A small image VQ-VAE, trained from scratch: encoder depths [2, 4, 4].
Rows from block 1 of the decoder, named by matrix and row number. Each number is 128 + 32 x the weight over its row's rms, rounded and kept within 0 to 255. All counts start at 0. Numbers have three digits each. After the name is the row's rms in percent of the matrix's.
# conv: 3x3 conv (decoder.mid.1.conv.weight, 128x128x3x3, standardized in use), inputs 0-12, a 3x3 kernel for each
conv.6 103:135122085097101125069067079065082105147127136125129138243221255148138144091103085149112057133143097116111127127133112154155129153137127137128105139166150103117101082077074110120136093093103127156130111168146076120132098083057130130121145156152153174139105104121117136136055043047104123085126126134174094170109092106098084067107135093136116126142127124
conv.7 097:074088076069078053108118090144128147208139146160091148139195109113121140096113117177171132154141085147135111116122158094110139149077101112163157087107131098111126178088199225146174135152123094125105099165102164139096157135132109166118076095098082099112121142138091130126210183201215171218191170167167118124080255146114055066162163182128099141118138144
conv.8 111:117139115142124151153182134184165161157110143128116096089070047111156147134148155135138108141154174116148170179138141128108106134110115143128188164160186158147168143096175190135177172140131109102113163078133145078188119111135125165162067073070158155199147111196144096114147101114132119108170159135093097146112095002145146172145144124116142096136150139
conv.9 094:211255186087110105119153097108112109118120107089064009118124088155149144168148170162106033173146124183111175107103139093094098088080077131127097111098089142114100072142145110119147127161155022135108112206188149154105162140149099073102098067087066110075109118104134130137116147124115150138105148088086104087119102116122107136139140085151137126139120128
conv.10 098:177176127205137114113092089136122144161153184107097141155144148111138114142117109138087064169097066200146101114185149126118120165185131135120152187140154133128141140121137097120073121110135122134103143178094213115203154166144130106101098092086153090093158097077128121100100166118139134141156144128127096062103144103127180144140102122123120107136134126
conv.11 098:139079167178136165170154207079111150066123122056080063110099111159135134109128140148123121161151158193153167132096151149115112105082103128138105127131106106088086101150139145171161135121132100092202107176226078168184192079187128046151125087146143244134124195127096169115113089160190161171100122125121114116169187103139154092165110134139113109150132130
conv.12 101:199140103155175113166161156192149167147129119040039042108114145122100091176144129141092076182124063168149102125100132115127104031093100125151126107107103157138076116105141117138170139140144134119120116093130100109119142136128144101077184142122134172153126100134128124107126078134118127160137166155118154079094152113123112166120088082166149147133130122
conv.13 099:115173085097149135137158150098111100112125133154164135145148195068081080085118122162076068110095101101096170068084088082106109104089144120098110111150116106130141145147162109100172103102135114103172071132125071164113118098117102093122081117120094117113083124047045080069132103091133142128140122100133158116158096174155125171158130125161173131139128105
conv.14 099:217083136138080110126152092132139155083122170139170150124169066115098124107121138133175083122176068141174093127105133136127141134112146157129151136114152148123100150117103130141168109115150135130109091129135194253191172149135167115107132084108134115087098095134141125115120155100156190141150120109139137114133118126156150038124126160119155151125108130
conv.15 102:061077038139197114125100114158166124133136112116141115090121108182160194182150158198154138189143116117079169156110108169142116149116092127122138129103108130121114120157123155142160116121134098136109106085082061092126078099056175179074115098086094089070102123119099107131151177144125090076108098138114131103095089166149208166139092158145143104141141132
conv.16 107:041091054051081074184213168102106144156119139115090104126146166110149136158143117163136182143173148164152141140126162155124133164107114145173161150185158130147160162170123150164136154155168142129117139146106145073074146111123112085088105140128129163141118160165128161203150153160147161145156146150106126119116124033171173180114112118093177145142139118
conv.17 105:073096139149111171142114130076098065121139121119118129255255255165114163116101099137150140119095179108104194144084092144115115113150151181152151119156147120121109116107072106090075118138134144157153112071124173215138074133051128148114131151166166160175161146145160169172106104089105129102088058126088154160105165187126105123108099076099118112146140116
conv.18 091:167137160147166147123130132163184186141150128105088064152152167179165151154167157175097107202146105177128135136139126120128117129112073144173192126152172138144148147142170148141173159131166112160123153140107118167170194153136136122116080127106163188173126143132134164185140156131175154158201133172098084130098120150064059082188163172159181145174177164
conv.19 115:119133129167119060124118130117094149110117101135149096138123098135156154120125152116134112085132128108112116179157101167180117144137028113134135145107149121124109208160145160148127163159193150136129124129085103124127118162101152152103147136108191107099163109109178112116151153148131122149155136141110074092135136145116154105139143131161149120135125140
conv.20 104:106135119125099146135094145104092083137115121138141133126115120127125135136132139130143132133130139142148163135128111130101079152173112098116130088122127125104130139159189174172208148140194141140146109127152112136104138149139126147141124166154143113113149057092144040114139127158133143125127138088136156138139092158154087179168108155125255113132240150
conv.21 098:114085104146154129141125157101083095143125139096132173128125122139142112108135119098117081109153164114100079170145123112168131088128158141122177071120127122114135122108161077103118140096094054104106119123112143144108119114126154137123173140138084072128131090141157135146136114084138147108069064096075039116149225168043089091121144088147128110150137105
conv.22 100:085109121090112112158091122169143146143126129122114142133096115153208175159176172145092088115122139125152199119117137133131143096142150110135147091090097098096083147110071124133132145083085120120139102133111126134071125118119111158162050099114156184183090085123145149154115114140102133143115105122083090097139090189136197145144180186133099146167138164
conv.23 107:172173148179178089123117110145153181133129153132172157114099108139122131136130157128127151117123116119142166132115089129099066215162130118098134127127143126121119124123122139143162136137144173127165205089149151107196107092117139103123169134126158180105106137080136150113136104135162142150145148172143191157150163130118120148089096094127133107128122113
conv.24 107:169182141087061105116129140125134133123149138143117123126112109038059104148129137115145056145099077183133087136130119111117063116124089107082105111100086135102152116110154088093180095116109159130133128124111109104122155157154103124126159174185136110104083093174129071169129137140116129072181098109115110135104094088185231188143192181120122138144130158
conv.25 100:189155186053091127087153109116099063133131096131086075082117097086142131149175149060064060099153157124179132154113102133097134089089122109105117115134107097093086037064093021069115078097069039099057118097111175073187148151148087122150128142118079106110095112122119106139125066099120078091107085085094106082161164133126139122087083069104101103146118150
conv.26 104:092062044138091057128115133194180195162102105180096107206172183139167200130133163133094055126102127178126213073107103075092075099115107098095120131130122134124137057097090125059085154106152172123128171140098174141124083104089083125116125133117155137128140152131118118120108128080120126097161150133078051128157162165206145142120108108145120106130152129
conv.27 095:122171141168146137107159107118116115146146117098116128146116123069112121083104101134097090151087189177091087144115114141167127153131116130172149104144150123136115075071096101081084113122098108122112064097028184106110137143128194165141188075121096087130106140117137093066079070082097175143098102078137098093122119110084171155129138128148109110115122103
conv.28 096:123149145102144155167132150139131142118130122064086083120101153143139138152122119117100033150134103136090139105121103077093083077087069160155174163141147129123090106132122140110146135124165094134112093132123112143171061070107202220193201193179168175157092099106042079072099111131142120137163143143088112160137121097132110121148150151132147159146162147
conv.29 092:147158205095078090093107053151180145125109116121098113136139122124120134117109097128107088127163141092152091123130094121094144136174154142155141159128160147135116166098159157124148155156170166131134178147122149131134086092122064136123136151140144089116157133121153128131156080126136139154099127143167192167157052162139128101177153186144157129142133145
conv.30 098:141149172134124145028080080068060075103097114089124157123102061145125117075070091104124083096112130131120142130131127128139130124117114187148140138154182125131170082073060033060083128120108023107063140140106180098115161146129137150153149099127200119118135125125108098081055056046106068074139135092121139147084111082104097114093096082120115113124129114
conv.31 103:101158155141108219073100145145175130150174146134128133089034100097121133141123143142092115148140145149137159146170157154097116142135116092055063147142138127179175138120163137085085166123154149153151149177105140168122073075129158064127163096152116175139121166128107135099120112079117125180144124181130119143082020171043036096093092143150182125129152113
conv.32 112:141149115205140146140075109100133128107147148168186196119089090144093112161166135149182193107106135162150155158151138131105103152141120152137161141150131146141128177135158067099174118105147152138109107134140098184125129101137149140155141121150132155073172201115179159104143150162112094104161122152127168125146087166156130147155140149152148147156150128
conv.33 097:100076103061020103145136148119082086140124132106107112011006005088067106127088122128143121144144181125108137157122119166132154114089084136160165130146143103142140099101131152163137168155141130059192181107235136036221128114149132133169150136174095094126138154167162130153119120124152116137147177194042000001048083091078000025074088092109117123133142129
conv.34 091:095131132132077102188192153122114149135136139125122116133181148130168153146142158126135158111129159113121133115135081059086061072076102080146130153175157145108132132134117119080171117117162110130127130161143164133149150104078111106098102097101108095112128152134091158119123128149180101139159125134132083095119138124117142165158166135142169123153181156
conv.35 098:077087064137125131141119138131143116104133109084122116112113112094117103131148119059169120049151129107162184119139125135152147121149163150153142134158132151162145118127131123116175135113119118157143131120112141163108129149118146157139134103123118120119112127093127127093132118135128143115158147159109079099196009209184083194149143139129163114147157134
conv.36 100:228200163082115082082052070145132135107112118077111126119133107098108089144121135089097050144136132174112162176160146145137144130132118126152164134137158148154165063087121106106153150118140082086153000000147000020181137154159114135149096111130114135158101105145122122165032051060128102099166113121100101132104105083135114063179172174136134170133127126
conv.37 103:083106141070013024101084049117160145134149154134115140191171207139112129133144105156171193142110150142147162134130128152130160130129132156179154122154161128133146156134137148138150120103066078036058098080083101097100136076120131119131139102107116166158117170141081121121169168149201140134185116151175117143197088110120148118100119093138159129134137103
conv.38 101:150123145141136175137209201111116098214190169207167178153144140117121138114145136119120130124183125125150126123116150143145158172129134150138183175181208178160193113115133122127117171182176118157139156070117108101112082090067141112121111120120147134122142148136105156139103066115091115111116193143082135099110197160078159149117109100129128146147144205
conv.39 097:195158159096138104120146149110143137093153178112145160087113121116092109101099073090136145114108144135138167158148157141140148164132136137114099147112155170153180136147147077107115053076081099116061120132114152166142129108152142155106184174109134133116161144102166138099177139177106113131070098129157181123128126122105061105112106121109081072081104070
conv.40 090:108146166135172100168142107146156158157115131103119154076085139120144106114124103126119153116140134104088168188167111133148151144150158133122132140117108155127115115109145159165116109116143109221110196229133153204081142144168108133145108116114143085070128075096132101144116169154072102141098140123102060098037087152116144101135119113146136092159150126
conv.41 121:170140153098069083137116101129147136128114102132182156088065072141122188123146203098135125117126138130123123159157119150156150165131095078074102090102071095094113128118169153121172094132169142086114184140091160158172132137167136149132168161154131145136145153129154196157121149211147143121105150164105071042147064098147147179137143138116137145112135135
conv.42 094:122149133128152149107112189117105074128128134120117154109101094149141145153111130084100143061102152067126187126133109114139117141115147143161170151131139107112120109193139169165119130142106111071112134200238189145169140127130123135135096145174178100120210137134141147129090157115128149183143136104094064085138165091199167126108120136163144158123151152
conv.43 097:130134120148190155147125163140122156122137195037086111139159176089127145139133167138127071154156025158136057135129116153128119160155153154112097154154131128111115129168112122131084094092083086124151078128198158121150111104123142079120102058079107114122077066106126142138130132073127078073122145099132106178118095114145209195136120124133125123146146131
conv.44 118:132123099059114060146192177135149145112094127116135140075096116026094116095089142111172144118146119086130158124118098128144141119146135110111137108121103112100098071093098116084136137131157104131102097072127085098124083073099114111091167184140067078092118132124125127115169119159112093139150149149110170157050111103122123166086096100095131108143108121
conv.45 089:145173119095134081118076119143143137083099115144162168109093115136128155137110110075134122133149119152143114104123126078110108132146139175154169152145174111163160123149098166145150138128153149110071110126108099134135113117144207162157165127166120146112120111103166135132161140138155154148169133120161137078092069076097111108161185151179181154164138145
conv.46 105:159131131101153137116121099140176129121137130141156180136144111148149152117085119143131102115120155146101095122158173062131099103144134105116095077115084080134112119185118085153104139139082131124087118115096123174124096067128091107122112142174137140193120128163166133127131137109118109132155127059167127117154104169137142171127168137125133113118111112
conv.47 095:114149132042115095191152154113117112119128138108152122155175139165151166211181217089126160097126125112142104133097144129075103131108067126161152114132122120168171194133158134133141126100121095091074146144120168115115185160170117067126148088106154211125145183124115149125162139107128138152084109116136118101171195138191203141166148144176175186121133156
conv.48 104:093027083115070138219254186201168166175122086108082021142217133155128147126174122133120175112130142118117095147150163115142109062081131168180153097101114137122124133101119143123154148124113117114134141134137135132105122121105103108140092090165070156127083154152103109109155136129108116102136126125090090102104157140148151159184167168142106099146153148
conv.49 101:162127109150116113088083105076119099101184136139127136082111061108071106112130128086091107165125178091135200074096128173118111106071166170153142095113127124082139156180148161144199163200157141068111120066115091099128106148142119097155070125163117107107142117140120119135163182155221198155135141163100121089177188080101077152147157164115168141113193097
conv.50 107:094173170062012091169208173189134118148140178090096147102086101133130118162144153045126135046134171074125106138146091124101111164128119143172156158143159149111118130150153127152187120137149097155124099154106143076157134139126087109137090140107124139107142134116149111088103122123172105188147114099104092138106111071146109135140124137128126155126138144
conv.51 095:148132198132153151126186138132131073108081049089051009040085135138152188139161177000123177048120125094109155104125147121134107075068078177117099118103098112101120198176098170169123137122115147143127239137118160120099132159162115110122048070116131145145098122152139137119164156095170158127156150112091105154140143134132126145094130145134139145128171184
conv.52 108:132092163160117168159181105108117147114149124116110085144134080090085124093130166106099143151104168132125121125108146093082099112121117134155166113143153153157146114097146170155163143153179126187144100186157161234170141157148115128136117118131107096188143162162106133157113095133084178098095083192117083152013005147138171124110147152103102150108152141
conv.53 108:142145129110130141080114143176150133152122135116105070109132152123157168090128163020121164101131122122099137130102126110098105104129130140167176122116143118147133079089065120111126101126140083105083163146098172122117125123114126128110158145113126128204156125125173120128087095101122150111114147108150164135155151081115083204141149155078122148111148155
conv.54 108:160164133060188105088181152130109065204080078168113147103094090125163148144150133065140134056150154116125127101136185137176172128120118166117136129157152165166145082164146118111169164148117116096081146178121112132171113173159082141126081110100099127081080145064071145092111127169131165125121184099106147129127184145118192224160189156125119150118129156
conv.55 101:162089105170171151175199181155123117116144141079096097099098116094121111166147137037130228108168170164152159081123168104126184100137148175097072166115105116123108150123089145140112152140164149095078122135148135055101079090118100150160091147123119120137098109112139114159173131154183123122166149178145133037139068096104111059151155150176187118172152152
conv.56 115:179140158169103146119128157118117149140112124089065090100123153120132134125110112093114110105097106140117134124127152124117135121100112111132089148129132105108086101149059046081026128150083158119163145124130154126141144174147164131109109111142086132128058100092109163157143131090123089090157112154113123157142228165111169119130130147131069131148135168
conv.57 099:143167163047080090000000021172143106120128142126118116077134136113082113094135090096141157132143122153130145132157123113146103126109082152136169142166154134138147151145116166155160149142157179066177192055125128120138187180188136129153029019096130172185112148137160186142138151149162169155179150166129145106085055106075086128174159145164142163147117137
conv.58 101:086003111094091172170192200117176219082118135112128116124101119115091141148130156076130170111106167075081118107110109060079081088113091121110131099110119135127140161150140127119157151128177175169130118147167133152139113102182068065175133100090086109134125147158152137155154154164114129121153148184139080061152142056128151104103108108124136165166146170
conv.59 101:150057112064081129111132158181163130171178170201153117107109084144176141132153197113145195076148168090146156144139171146139143130127115152160180157142148140153162125107069136161145199151181196142102193103128124066117141141152178166149143120138137182159167196174137142129120119124107117170183194195114105089085053148115112188110095130085068079124102139
conv.60 103:154166082121110131132150116103120106101130065096048073113151183155154162128147136102104137109119077113139082107099118115051054156140054150197108157130126125156102114149141115160091127157115128111110103079106047100087144139125121123113155130089175132156079105149087141189110120115126101085149135093089165171137136130099133145107114150116178159133164146
conv.61 100:097154120099069035203190189151125098150136118174131103114172144150133097146118133175122206152145119171170118092100156122128136175179133106111103136093095161094119132176105155165068171161127094074111158188087128168110161193163180076105146124112157159141151187135155135106120185108137174084131164127093113098077096099128174190087112152138131113142143136
conv.62 113:106176197122102122135113092109116103108129094137146123087100145132164175131151144115090140180129172143123190110135160103133135153118140165153070153150084151128087113127086143115121126111120121087086050000152090045172105127156150135126110125131092122146144122149133113131102131133061136117108125127097095188021066206083130124165154135170134116147123113
conv.63 099:152057158116089137106173171108127131092109122135154135082114180102090106109121143106102194104099163108105153100179110151183169142146142127128141189093121157101130156163129136172150148149097113149093217251096200211082190122171132079116132093095190078094168081078128123078166172149188197158118139157067090139173030111075112095110135141119145141105122114
conv.64 090:208161115114142093103124104129118107151140160138128125091158139127174140156144122015053146117165175095154218109119160196196166130135151087082103122102137156128136076091142109092105123123136120085149113088150110070091139159141126131143111119116148141148149120108142112102156151149151139125153110147147090102135165128144136147206196176162124129163127117
conv.65 090:092087071148255143178255183081084102056086118035105100159236199081030076130099101133106205136129126114082054084097112095159121107078104121156145133134123137111155121111120136157160115122110165120157160136136047179103086081114119068115113036124145107080118089088096121125172139169135149159110102101109092122108149102107015063144155135179182165131165173
conv.66 103:197065076178130119105097109098103108127121139115116146108112073140132093143129121154138049139127031120174085154131153131117141144132150190182166106145119134153136136133104113105133099118116178187148142117181064084173180102139137109167121126173079115084127130106063082096139113078160143042130109145170090099172145106054100080086124150096084156117081137
conv.67 085:148219184112065145083029072180151115133102130080055088061013059101140114163147155112124203181154196159128127120143147122091118089109065137114126174132105133139123165184167201171171172178171171118141179178155101167124163164172114137144069157136146109093135131089121094095158138136175174170146198183122125138134081146158148092163174154179171137145123138
conv.68 112:065145165081081145111156196126124100149171142171174130125129134174147114157101078167173200186113187128067133107164150117132140126105147115107082143124108102107093123137148127094129135106142130189218127091166150097182143121140115095083209178190079120137098088130112156163117126138114144181135114113160189159226181158075096084164139125138140117114129119
conv.69 101:118088078211231194190105119199137140162116077095052000137066098155127115117145156080078037166161129165136118062098106100138143054074080146117141137156118142134152116180144147142117110122148156086101140151127187138066100096137108124138055093098120180171085119132109125151139123135176134144149144154146123120179127172158135127154120154157132176137110133
conv.70 085:132100132056076102021045095202228153126146088126157136118123125107125145121113128204146196139115165160128165104092103099097125112100119133177106154116110109105110121112134128136151127123101102183153121170128169183112127085159158136125037089097114106068110097093134118121115153129134106123153092111110098238083062221129105158149161133112107136111118110
conv.71 114:177177181151163164131102110160161181076111128106088133104113115144108164149127155115117100104137058180219150130135138094129094092120134147105162140132165105097155107116116115088136122134109172181157095089110135104150191131156176125152109116116099097112148129118110123157122118087109072075107139099128105115047059049119155134114131148102089125113114131
conv.72 061:096106111152140116096091071156147136112109092085090104082074098069062115111119106139108136130096134185174170147137140151142137124146154154165175166168199193196205158125131111126111115125128145125136138111089143135104153153163145149128093074057113106120113107113099120135152133115143132142111109125113119126106117070065099071177174193212212185142150137
conv.73 104:163136139055102065102103118158119065123120097103108105145192127168136142110096099120124170170139150170140182133133139101124129094101094097109136057092131199137163105110122168134078160100118123112086156121151162115159093136126078093124137156153089107140086086117075113070137140149142125094160101072154198221078128159073113170161157103141110125151183145
conv.74 107:130143132140174168124103101143124136116091078144085074072055059186143150146122151148099124135112105156129112136161145093152168091137146151124103143112116128126112194147137152148135196182148178108107151101110169158136156161125146157132118127112137127134156172170173221208135137065156119088132139111161160120132180161116108132164160116171129161171142154
conv.75 085:102109122116097083065082057123110113155159165187172173104075082150136111106101095119105154182148128207187150135137132173149140111152116117146170202146176161161180169144105181178149128163114130124116143118145120072114170115172128061126154155125116119151084103112085111115123134139144132159119149131107170135093120130046065111148135126159199117120086117
conv.76 103:170196149116120127107071097083108111118110117188161125149166178105163196063128133137084084076089081104125115165138110124108077168133081156158125151119167124148132106105111113125084104120085111148128171143110068050098126120069110121070145111123084079113091140175062096136136134088153133182110173120120194168122217153154131100097096158120118161102145166
conv.77 084:104150136081058048025033047139106081130099106123121136121127091062101062090116091119107107096095158140131169154110102140128138128115126111155163119110132119140117136099177107109059093153152046150115117122111134132174151190182133130136168155137095095108100094090117107118120083144095096098129089119115132103094121065095121106127125174110083122113125125
conv.78 092:131181110084043135073057170161162161110157141053096068095070102136099139132126115179151140160133146149109147136112146124110143089092114182178187115144152101111144127132117147109112136131160174166139120145132123182145070070152130101144104108113128179159141218183149201186119128137117137132154127153139149162102048070141115113184192142168178173187171158
conv.79 104:152109173145145152151167133073077067098091102136136145108143113115095098173162121213169112195161171221209171174172182143132148118119129102091059138094082118128078143127126151189139148116126114129166103153124068161175112158185110189187120173207216180159168145131147127123099111149129154173184177196079118078103122134160138107090111123113104122121140129
conv.80 087:035075084099081096175117159195195138119130117076095086135114128142163135131147125089142167113145110072121126178179179141146175098108126153156138121130140094115120125101151135110109135079107103075149158059148213116166142160145228254131144137084164131118156126119140107106122101172148111124134139133119110084043050063104079148177211175147133146185145115
conv.81 101:103141114126164099135069134137101142122111104121090063103091102189133152151118145196147177183155134155134158064081100124155113139093087143131158124153179123118127149118145127133134118103148161143133147048144075117154169156147114099059085100050158145141135124118136186129159129160113177133130123121112013098088212115181157163135145143123112163147138157
conv.82 107:077074132111104123121112103184140174131084149143148206144126125142159090105079094093169153076130157063144202133109133141155165108133157158182167141156145108132091093149146125150109078101061100130163099076125082080149136154114121135108129129068111080099124067110118098177143162162131146127124118124146111138135207173108156103138138087136101110158082103
conv.83 100:163157174102089117109107135143135138162170160195197188149124119130103103151128128094140145154137106203139128141174184143157133172133119128141147111110122109100086169141161137094091115118129170117128161155154184129123170155163173118132223131167114130110137124121163179152151142192094105135092093096133150126149166097118134080152142125160101148114111116
conv.84 097:096090114040069058074069041057063063087132119184176214131125160141152134000011000105145133172170152161122124050082097076081106137175144107120130119110130080119157111121141090094089082091105117140094083121084077127123102095116097060072173134103074081090081100103147124143150104112121113082075091101167139142123099153118129142148133124162133086099104084
conv.85 095:063033099057044115083085087188166201175171197147137154107099108133120111143138144123165057089172154136163237164167133124111132148113163160157200139159167127143174134147129117118124096130112124133142165120154173100128137130159141180133105145097127133122096084107129145109145135152124157093113131147066033079129078128166135107195232229147107170129105092
conv.86 095:162154097121119146163171198152118142172144139132121128104086069100095114156151161138119134183141168148151108168146118160141184113127083136103155140113158100114108162146158113149125094125125194103219125039171128164202116143165122130130160146139097060120126105116150131151137163161130127140128120175061125048087105109154171191173143171147136156195146156
conv.87 097:074122097101136139075128109116145121107127138217168141084147156072112133060095112060065127076095148063094133145161126128112134132135141142110102121093115152104109186128135105105160090112144136129119145102109105138141128154150043122085114133127090122164152147130159158149147164128133129119091077112113138122113087120073116146153139164085122118106129108
conv.88 095:079072071117163138061069037162157111164176121175187188095112119124128145155135126143123142140121155127133134105121122106105167113122136170177143164158143174137140076113109064096048150154095113129096102157160134175149101115115142146172189145126115161118181176153146133130117091118078100075116137103133154154164130148106152095125144131133128147146138112
conv.89 105:136080129156047148113153128107123159095098113175128177125111153116127104091117077191156176122100149091094142119127130125134133146202186167166160173140126091153125140143155133127120121153125152149148147129128114105130132189095117237133102139115073085067084085054089088049149119185128120162110108159203160171116194124138116140119133127104146113139146116
conv.90 099:169183187052070096121036081110110128127112122066092078084094045088096121151126136081139104104143116176123089101095094096145111062070072152120153113123161136095155149160124118141143155147138188123133115147098127163179122131107111131104129092084111104120117106128162166165160159107134116110162169136174123138161117122120081084127169179117149148156175170
conv.91 097:065062064027056064100082072134130138139106146209156185152116117124140181062080066109124092118134076112076029141107079149098056182115117120099123115122121129125099112115095085081100041072047102089130138122169107108120107115101115115115138169182096106144115138167096121133161128127135099081053085008120103117145120159124111106124147125093113100078098118
conv.92 098:162176115164092131190150173136142133124117098099118101160132165149157159128154151035169135104157179108124154121158151127099134129087107173137156128141138144118125085113095133108133149122148096149122125128138149147197175092158182086143138083113090172145077151151153181183091078111086121097141117143171083084248135107134150144119147152137129138142135148
conv.93 098:133160132121127081157137100158120135149102115144133154130185176112122128111098095059091136068123140062132111135140103097067066136104111146142164123144148131118159098099076124077113070106121121086089107017100099000062114118135110107135154141105145125124114092104147131079130099085126116110079104100143181165107178090124132115186160147146123139151129117
conv.94 098:125073090126047062140153189156172142097115136136129136181093081129100143122101078174122151121057109155099166103124129136106134146140177113122117055081119076099129168118141132118216141118094132121131152128134147125128152151189070082145110098143094090077098119112136147135158090158142104102126089137110121113144079087102123139177149137141151131113103104
conv.95 103:126136118061089065099084080146130116122124130175163176123125128123143135075092073138161128123164136071095070097105124143124109145127141102124143086091137127123143174152175153169130128125091121081149157078124105068078103118061059105058132121109047113108126163151138149134160178149130132125060062057142134119121128117104103144154136137123093085136121086
conv.96 089:062000018115073088150178163121159146136109132125107087127103128169152141156135112164170148164153145208172161159171092132124085140154154136165201129132137143152167180176178133150154138166168108173148114147143129134141155118150185122155114066113119141138138165156141125143128110168143111144166143123107034087119034075138155127197155173142147155149126144
conv.97 099:127203165081157150118159136121118120154149169117139137089092082102141093159143108126126095155163109199154118123134115123144132153166161120125129137135138143138141121101117111088093158116153216093079192000000173004000167154137159155147153158132118137128107094070112101093121113088110144097123125101147168124152126077105131114138151138148154126147132134
conv.98 110:103124111136147144123147192146129094153134106134154129079109137139119108147111149081128161123143189134121178102143110096167163099193143136151114134114135138137136159148168137141119151140128136139105140136099123132111151136165158142180146125134134135182109123145123141160152164122164121126145113181129057135130099179113106184177151167155133129151149133
conv.99 107:162131184117083149140122087152108147117091134145119161227110147161125086154138118144154056159137127179161136094088071141128115125133135095078118102135136153135150101070059163180158105129037027099077099132117120137116179184133156136118127101093149114159116084116149099129166143136135174146092140089124125162148158090133141147111128122108105141101115117
conv.100 084:113208078096125085175068146189167146140158150125144094140171133143095126169161166125163097154170132092123150118110105135127127109096085168127159123113129136122158162147128155167169132161189230165197195093126137062131142112164111143138111143139146064100131115141133133134145153108104145098114108157074158107133074089155037074140170163123141164150139160
conv.101 090:102124052091102112061079115119118159084067072149137149128105081080097080105123143173162159118109097130110089112165141144116085123150113138168159132115141140158139124096027137123076097123112149120104140089068115013027098078084145125097167127139160089086152158183179146180126094116155105085138115129124124087106085069128095098128151123138152156140163170
conv.102 112:169124088143125117129140122127131125121133119090137100103139128096128095144123140128106113126104117121114082114134128132130138132106122132127125139121129145133121109134108094158160054153149151123141146097124145078132103127109125155129104116137120142144119137137110121126124140108131155133172128156104137098126139135082115133109145124135143142122120135
conv.103 107:081120116152186178143098130141128165160151185138130141127147137160141163150149180203156103131122104064121120062090097089120150100132163156128118167110131180165150098069124155152148138149111111100181147127183123145153169123147189141150113109092049064085093122135096125120104100101131116151116102100108107097180193169123101149154138152169129169139142136
conv.104 092:175195170102095059104129099118139144124138137141136143121084078155161192151148127106132101104104140068096104120134098117119142125074062117178176139172162120139183134125161185168173124133132137083097157111174091114174122163132118142135054068094183247255094177118139198093145163153133167189118112093154161131140120123075040168176155171178181177109113110
conv.105 093:169125103087113126013000130122146164131136141128108131053041059124192163106124134106106103159138122109111125133136174159159185151142158145133135110143153134131164128153174122096087168130149167153138143151184111105143124152151152131126118111125082116103071102083119109092087117140118163157171147218179151164149124122087068091160177156124125131137124115
conv.106 095:093177145168120129120081071096096150099063088112148146092106112154153128157155141144173093192157149102093160125175149160138152089126089170118128127124099131128115114157118198126168124115140089167190075065116105073103141129168128100166126130145074111115135170174106125146118086102177180214119126151081136104126106098073125111146133144163138128129134094
conv.107 102:166182143159139128080128131086103085095122104109133099063064063146145168183164187113133134108133115157154103100109081112101081153189201112104116087125129068116134105118158103136196116143189096126088149128134167177120150163164124123154076058062084127118091137115156137152132146157111123136121127090084117080130102126112148136116107114108132123109125151
conv.108 099:126080112178147148096070098120171149105122129179172188175144141145129116110140150105113089097077094103126107079120118094096111132174160139158143144107118121150164148150119127107117107121109151160115060145109098163183131139116088135098098076105090080124133080123103041093121156137133100156138119107127151158160000104158140150170131127152174125126128115
conv.109 084:194170106143097078086059021160144140140092104140133135098044060089111116112116121122135120109134133127110099184169108119134124155125105128120164107140140109132147104094160097080121132140139113081111108028089187045184161160161130118172102106163091125057107123108117111116097072132127079083149091111128054105096096072056094030129094137121077127140117141
conv.110 102:204196190122097137079075102157138166125159176093135151155133123154143147128140141102126059094079102089080102164145114094118124115130144106098075129138122099106121042067139040069143060087119159118171144045185152119193123070081121135118127109162194137106165146096115141070113091165085101118148121143160107116079090063133087115042064129105113153112109094
conv.111 099:147123101157140152104087117149126137131136112095115059167144133164134143165101136150092049186136113088072034141114125147103084115119105084115111141149137122140118086083117110105127072115133124160140088144146138137115108107097105118109074074078102142106145140101146130142103109106122108112081088059166149149153138114050077082134107106149095099152130101
conv.112 095:159142203116066123021065052159145146125155148123151144142089116131112131128126160084129161106117198138148192147159134142144113150160129153152126109115109128123118129115137113127108110134116144022101179050128155118133175165202167133179121086166110157157061141132044122094157115128110147153109149148099111086114052087102103129117128136124118123125131124
conv.113 107:150112172121065158058108044104131113120170149121129154170148166108104153180153158060053033123112121180190146113124107171150159116132113110131109106149121132130119113112103129158130153121093113120151161164161123168140182091122179155171124151113111148162051093096106110128092107078134152123188139110198147120166054204151185176099101114115162128115129126
conv.114 111:162140099163140141101081116159154162122157121102129139130109100190167132178134115095159106148127110126101120170168197116111076157125103130125173143110138123130159122116113113099145165155179099128138112171154135132083121144121138180157087106101166164151134135114153147155093075122083114122157167176158122067135179055188123077143119114150118127174150118
conv.115 095:074096088121107077174154146141096112160138128151115089077096082115122128119141179088104115084126119042110131121125103199157123147107114154139158140134133103105087145154127137142155113130148093147159139111095233142086135149168103128144043081080197199154141145138167139165083088083150200148108116142066090091130191150150154160125149143105135158117128145
conv.116 092:108183142056169101058089041096088118101138144150148128107091091078106086080100089142121067157186124113138141105120113122185104148122101138117143158118151123107159137140138119153121135144150109108099101091112134116184114095123164087099088111142090145127072096085102124127168133149167154170177140174147136133147093119112117151158167160167173168122140124
conv.117 090:117043120105084125169137130171127114135106077121124111158174135119121076141145124115123156156118094129086091090113128170135166167101063111125188103100123161129133129079125168125135142089101099088094166094198146119175182127171125058125130115076149115124175115147146106143152151152145082108149139154133135101097142094142255134154127170165148134158160170
conv.118 101:131179147129225177040119078095074127106136139162210209125250102159175166120120112082107150087083144125102097138122113135135102153154162081126059115075112146127148114121144146180052118103170122126154114154179116115059133097156123124148127126118181106116152143153118068123110166149165134142082085128131145124091199112150057070131114146100174122098120083
conv.119 108:155108170153130150090157098218156148125125135078097134073132105140139173158168181055171255024093185067091132095146156076128139098107128153140127133115123153161136149127135170148130160132140116118071142092080218098073106172176081157157120109117156135150181114116181138136146153134143183128148138147166117129195217187146125161138147136162157150153155168
conv.120 104:151171176176142140111096095155104094115077059224250225123145149126117101079108114078073116125119180099103181128099097150160106188204209146135125125162162137140187152128119141124085121125119147118119154101133121121131133141132178146163181183204118133104119150129156149135144154098134106101109124138155137179095161097149139133147156126133124144112102092